Rows from block 5 of a small image flow-matching model, named by matrix and row number. Rows with one number within an expert belong to one neuron, the router's apart. Each number is 128 + 24 x the weight over its row's rms, rounded and kept within 0 to 255. All counts start at 0.
Before each expert's rows are labels from the 100 images, of 14848 (inputs lightly noised), where the router gives the expert most weight on average: "strongest on" is what is common among them; "lies over" is the class under the peak. Only what is clearly more common there than usual is listed. The data: pictures of board games with random positions, seen at a slant. In brackets: how many of the 100.
# router: router (model.blocks.5.mlp.router.weight, 16x256, trained with AdamW), inputs 128-255
# up: expert up (model.blocks.5.mlp.up, 16x64x256), inputs 128-255
# down: expert down (model.blocks.5.mlp.down, 16x256x64, transposed), outputs 128-255

# expert 1
strongest on: discs in an upright rack (100); nearly full (91)
lies over: board (88)
router.1 [185  89  85 154 119 159  85 128 128 105 142 157 129 123 158 139  93 117 163 138  96 128  84 135 116  89 165  74  95 174 130 126 139 129 113 169 140 120 110  99 171 129 124 149 146  75 128 109 138 108  91 142 113 126 128 156 143 126 147 158 127 166 166 127 139 163 142 132 130 122 124 123 104 171 140  95  80 107 128 123 101 120 146 111 126 124 116 143  32 136 146 156 162 162  86 135 139 128 125 108 149 132 136  93 106 156 126 150 103 105 169 130 141 119 108 123 167 150 115 141 102 117 112 167 107 150 130 109]
up.2 [109 122 127 134 135 106 115 125 123 117 122 113 150 135 140 145 118  91 132 180 123 142  96 107 132 107 151 159 112 143 128 106  98 126 126 168 134 116 131  96 141  95 176 113 128  94 134 130 108 121 120 131  67 162 108 110 139 114 101 123 140 140 131  85  87 139 142 141 120 103  94 144 116 153 171 114 128 117 147 206 116 118 159 123 132 152  80  95 118 123  98 136 143 123 114 110  90 122 109 112 118 145  86 131 144 144 153 125 104 181 118 146 120 135 131 147 129 150 133 131 143 125 103  81 172 134 124  74]
down.2 [ 96 133 133 128 121 160 146 161 133 170 160  98 128 126 149 119 121 129 160 161 114 127 138 159 127 156 136  78 118 111 101 164 132 115 128  95 101 154 127 181 142  61 120 110 129 150 132 121  94 134 142 111 158 124 126 142 113 103 126 144 118 115 131  90 139 123 130 114 152 128 102 130 137 134  73 191  88 159 122 146 121 164 138 126 167 144 144 109 105 118 161 104  85 128 172 149 100 132  89 123 141 131 160 133 146  89 103 123 122 124 133 140 143 118 114 110 127 135 118 126 106 105 116 127 109 164 152 162]
up.3 [ 74 122 145 130 125  78 109 154 121  45 115 155 125 119 148  85 168  95  69 113  95 134 118 151 116 129 145 135  95 106 111 146 168 123 148  89  92 122  98 156 128  91 160 180 153 137 130 149 139 183 149 131 110 139 101 101 133 132 115 151 152 147 121 168 111 171  97 173 173 166 177 135 101 142 172 134 132 177 159 115 124  95 111 130 117 117 151 123 142 117 119  87 169 124 108  91 186 157 102 103 104 180 126 131 150 134 115 138 128 128 144 109 104  81  96 132 114 129 136 118 168 141 102 132 115 138 170 112]
down.3 [137 123 120 157 137 175 135 148  88 115 114 116 143 155 147 134 116 123 133 108 128 142 121 139 138  59 134 106  90 114 136 112 110 101 128 132 116 121 145 127 137  96 138 126 121 156 120 113  99 156 135 104 132 132 120 151 135 136 133  92 147 166 104 159 103 151 163 138 145 125 153 114 156 136 154 116 175 123  85 151 170 131  76  95 123  60 123 116 127 129 200 119 109  97 110  86 110 104 123 123  90  95 105 101 108 103 133 139 143 123 132 108 148 168 107 110 145 131 152 117  79 116  96 129 162 136 127 176]

# expert 15
strongest on: discs in an upright rack (100); nearly empty (100)
lies over: board (100)
router.15 [152  91 156 140  40 124 138 136 142 126 163 160  89 106 147 126  84 139  83 155 135 149 134 143 131 136 113 134  58  74 153 169 112 150 169  77 123 138 114 104 175 153 117 129 131  84 140 107 124 140 105 161 117 107 127 128 107 103 116 172  96 121 133 115 146  87 172 113 126 100 161 125 156 156 119 152  93 134 100 124 108 116 123 186 128 114 151 113 116 140 151 111 124 137 159 114 127 130 148 110 117 148 134 144 177 112 123 109  91 108 123 165 111 122 107 139 114  99 116 136 124 138 116 104 143 130 119 101]
up.2 [ 93 156 107 153 105 137 146 113 153 106 157 131 124  99 125 118 136 158 140 100  87 117 102 124  88 124 142 105 169 145 155 128 134 134 135 134 133 107 150 133 169 139 146 100 180 171 117 127 143 126 136 123 171 127 108  59 104 110  86 153 113 152 115 126 106  87 142 132 152 121 123 133 117 117 132 129 134 160  95 164 162 137 129 100  91  92 138 105 161 136  97  71 134 122 112 143 111 145 140  84 105 159 111 121 110 100 161 148 106 142 120  74 110 168 133 111 112 105 173 135 152 130 144 103  97 114 143  91]
down.2 [128 137 107 134 131 120 130 134 138 146 109 163 131 144 135 136 153 118  83 113 154  88 141 111 139  99 140 121 104 134  90 103 126 115 107 157 138 175 183 120 110 132 134 136 132 135 104 115 132 108 158 113 123 147 122 107 129 137 102 151 114 153 149 106 105 157 161 126  98 109 134 110 120 118 151 110 159 149 126 125 138 153 123 167 170 150 128 140 130  97 152 123 107 129  97 138 120 172 129 112 184 132 194 122 146 117 185 174 133 143 159 112 105 141 127 126 139 101  88 109 122 183 159 183 117 134 146 169]
up.3 [114 150 168 134 116 133 125 150  91 130 112 118 117 112 135 160 141 153  89  77 107 126 104 160 157 163 120  76 115 135 181  93 105 148 131  97 121 184 157 120 145 106 149  92 108 147  77 111 105 138 127 106  76  34 153 126 125 115 153 125 112 133 140 179 156 130 129 110  96 103 153 117 125  90 121 112 121 141 138 112 141 124 162 141 140  96 121 142 135 135 138 139 142 143 123 142 111 100 116 120 123 168  85  70 144 115 142 100 102 105 127 124 160 139 139 138 127 110 120 151 106 105 123 164 111 145 126 133]
down.3 [100 101 130 117 117 127  89 172 156 119 136 130 116 130 153 136 131 120 120 149 107 131 135 173 169 155  74 154  85 146 193  86 147 110 144 129 105 132 140 181 118 131  83 141 130 107 139 150 125 129 147 147  81  53 138 163 124 153 145 135 128 107 156 101 119 148 133 132 142 138 144 166 124 108 111  91 108 124 116 140 101 134 135 123 131 144 130 141 157  95 156 114 131 134 108 108 109 127 150 146 139 109 123 158 133 123 132  99 179  92 106 124 116 181 152 113 124 113 118  79 109 161  87 149 126 129 108  94]

# expert 8
strongest on: noughts and crosses (92); nearly empty (88); more pieces: equal (33)
lies over: board (94)
router.8 [132 131 121  85  84 130 104  83 115 147 102 129 128 114 147 124 131 146 105 120 100 105 126 134 137 158 142 168 154 127 139  94 144 125 121 175 142 129 162 196 129 124 118 129 107 137 124 113 116 158 166  99 163 122 138 112  92 101 110  96 104 118  73 137 116 160  94 155 133  91 127 162 155 124 118 127 112  79 154 136 145 154 126 125 127 138 123 132 143 116 133 138 117 111  89 115 164 106  80 105 129 143 109 107 113 127 101 128 130 129 152 157 113 106 126  84 124 135 146  93 148 125 135  94 133  92  89 136]
up.2 [138 158 105 171 121 144 126 121  90 159 145  93 138 116 160 159  76 106 118 121 130 156 111 147 114 135 158 154 138 163 146 131 141 111 121 117  97 140 135 127  98 162 114 124  99 131  96 112 157 125 138 117 155 118 121 130 124  95 123 165 147 137 112 136 143 144 109 104 112 134 131 137  96 120 134 116 144 136 127 173 145  99 133  93 148 132 126 112 134 139 121  97 126 152 132 155 104  83 122 138 151 157 152 118 123 115 146 131 114  75 112 109 111 153 156 113 128 112 146 115 102 105 137 145 113 110 118 163]
down.2 [ 92  94  84 148  89  99  98 118 149 143 147 131 101 106  96 133 106  94 126  92 147 160  67 150  47 141 147 161  88 122 108 132 147 127 147 122 171 157 152  97 165 146 153 107 117 139 149 159 152 158 152  95 132 143 166 163 180 154 135  89 143 137 116 151 130 137 119 134 121 146 157  89 143 137 113 151 163 152 133  97  98 107 153 136 114  96 141 119 117 123  97 134 106 139 120 125 104 152  99 113 132 147 116 174 113 110 139 114 102 160 153 132  96 139 125 109 121 139 108 129 136 111  76 105 118 154 115 139]
up.3 [136 131 137 111 106 131 141 165  99  93  99 131 108  94 110 151  89 143 162 139 153 124  91 129 145 154 130 118 116 133 133 143  95 132 127 101 117 146  90 162 126 108 152 142 195  91 113  88 108 125 105  99 126 109 122 134 125 148 119 112 138 149 134 146 101 109 116 156 137 137 104 115 129 148  97 111 120  92 131  84 134 121 104 112 147 108 146 144 108 122 103 122 217 107 139 107 144 120 152  82 118 116 121  83 150 157 118 141 142 159 143  74 129 141 122 149  70 129 126 171 137 151  96 140 150  96 156 166]
down.3 [129 104 149  71 110 129  90 127  92 104 129  98 133 132 109 126 117 123 124 114 143 128  98  91 150 182 132 151 106 135 128 147 116  98 159 145  97 124 131  91 138 124 168 137 141  97 136 116  97 159 102 117  95 134 134 127 137 125 163  79 105 155  91 123 135 104 122  88 132 102 122 116 133 110 122 146 127 167 117 155  86 139 132 122 127 123 117 171 141 118 123 113 119 152 119 137 150 150 105 130 160 164 131 137  92 104 146 168 103 143  78 108 114 102 101 113 183 150 142  82 133 160  94  97 107 154 163 137]

# expert 2
strongest on: digit grid (100); nearly full (100)
lies over: board (100)
router.2 [ 86  96 167 174  65 140 126  77 131 143 138 120 153 126 126 135 108 148 109 106 120 114 143 142  86 155 138 122 109  96 139 120 109 114 101 122 142 113 106 142 122 130 128 151 101 164 150 145 120 171 156 152 149 148 119 146 145 115 134 171 108 104 107 176 111 129 104 144 130 132 174 180 157 127 110 158 160 137 113 111 146 110 127 178 125 167 116 149 155 139 136  87 126 147 161 135 104 129 168 106 143 102 143 103  96 121 141 122 145 117  64 144 117 119 131 159 107 146 178 129 114 155 117 117 142  73 145 108]
up.2 [151 133 102  89 133 127 104 153 170 141 122 147  93 198 113 161 146 139 144 104 137 119 127 134 135 147 122 115 119 145 146 144 155  99  94 140 102  98 158 130 146 169 155 151 178 139 103 136 111  96 134 149  96 116 162  92 120 132 116 138 163 128  99 145 135 121 129 165 139 151 136 119 137 164 123 157 139 154  88 130 126  95 151 129 125 133 108 128 144 113 136  85 146 134  84 137 178 115 132 101 122 136 147 118 122 121 103 103 101 128 125 129 133 137 125  82 110 135 120  93 166 118 142 129 133 117 107 136]
down.2 [117 101 127 168 112  91 169 121 123 154 191 141 118 125 151 135 131 136 146 131 115 105 108 128 136 146 165 110 133 103 113  98  99 136 135 126  82 131 117 115 143 137 104 108 130 146 118 156 102 106 107  87 119 131 137 131 112 135 107 123 127 128 163 136 135 140 134 106  85 103 140 154 143 154 172 142 118 139 105 156 137 156 108 118 116 111 149 135  89 100 145 130 134 181  74  92 166 115 128 138 114 111 127 122 124 149  98 134 118 112 147 114 157 118 126 137 153 136 165 128 155 150  91 107  95 117 128 151]
up.3 [149 159 144 155 133 121 124 130 114  98 160 127  98 124 133 139  99  80 128 102 128 174 125 127 170 131  99 144  92 145 137 122 112 133 121 156 168  83 170 135 128 169 100 132 165 125 123 112 135 130 103  96 143 101 146 109 193 115  78 142 142 136 140 142 148 138 129  90  82  86  70 142 141 134 137 110 103 109 133 157 125 118 117 103 111 131 121 104 113 111 126 127 125 110  80 157 112 149 126  96  73 163 126 138 148 128  82 125 159 127 143 132 110  99 157 119 163 107  92 108  96 113 155 174 125 146 107 135]
down.3 [ 99 115  69  82 121 174 100 157 111 130 121 118 138 100  86 147  91 161  75 138 150 144  82  87  94 127 125  88 126 132 123 127 155 144 123 139 135 104 118 130 127 123 108 118 114 135 120 148 107 153 159 161 152 117  93 171 197 166 114 132 123 125 123 139 128  94 103 110 136 127 128  95 100  66 148 104 161 112 114 139 134 110 123 135 107 120 119 140 116 149 137 109 133  89 103 120 126 102 127 143  59 187 165 106 122  83 134 106 125 175 113 135  91 145 147 139 146 149  88 113 134 159 127 107 162 142 148 143]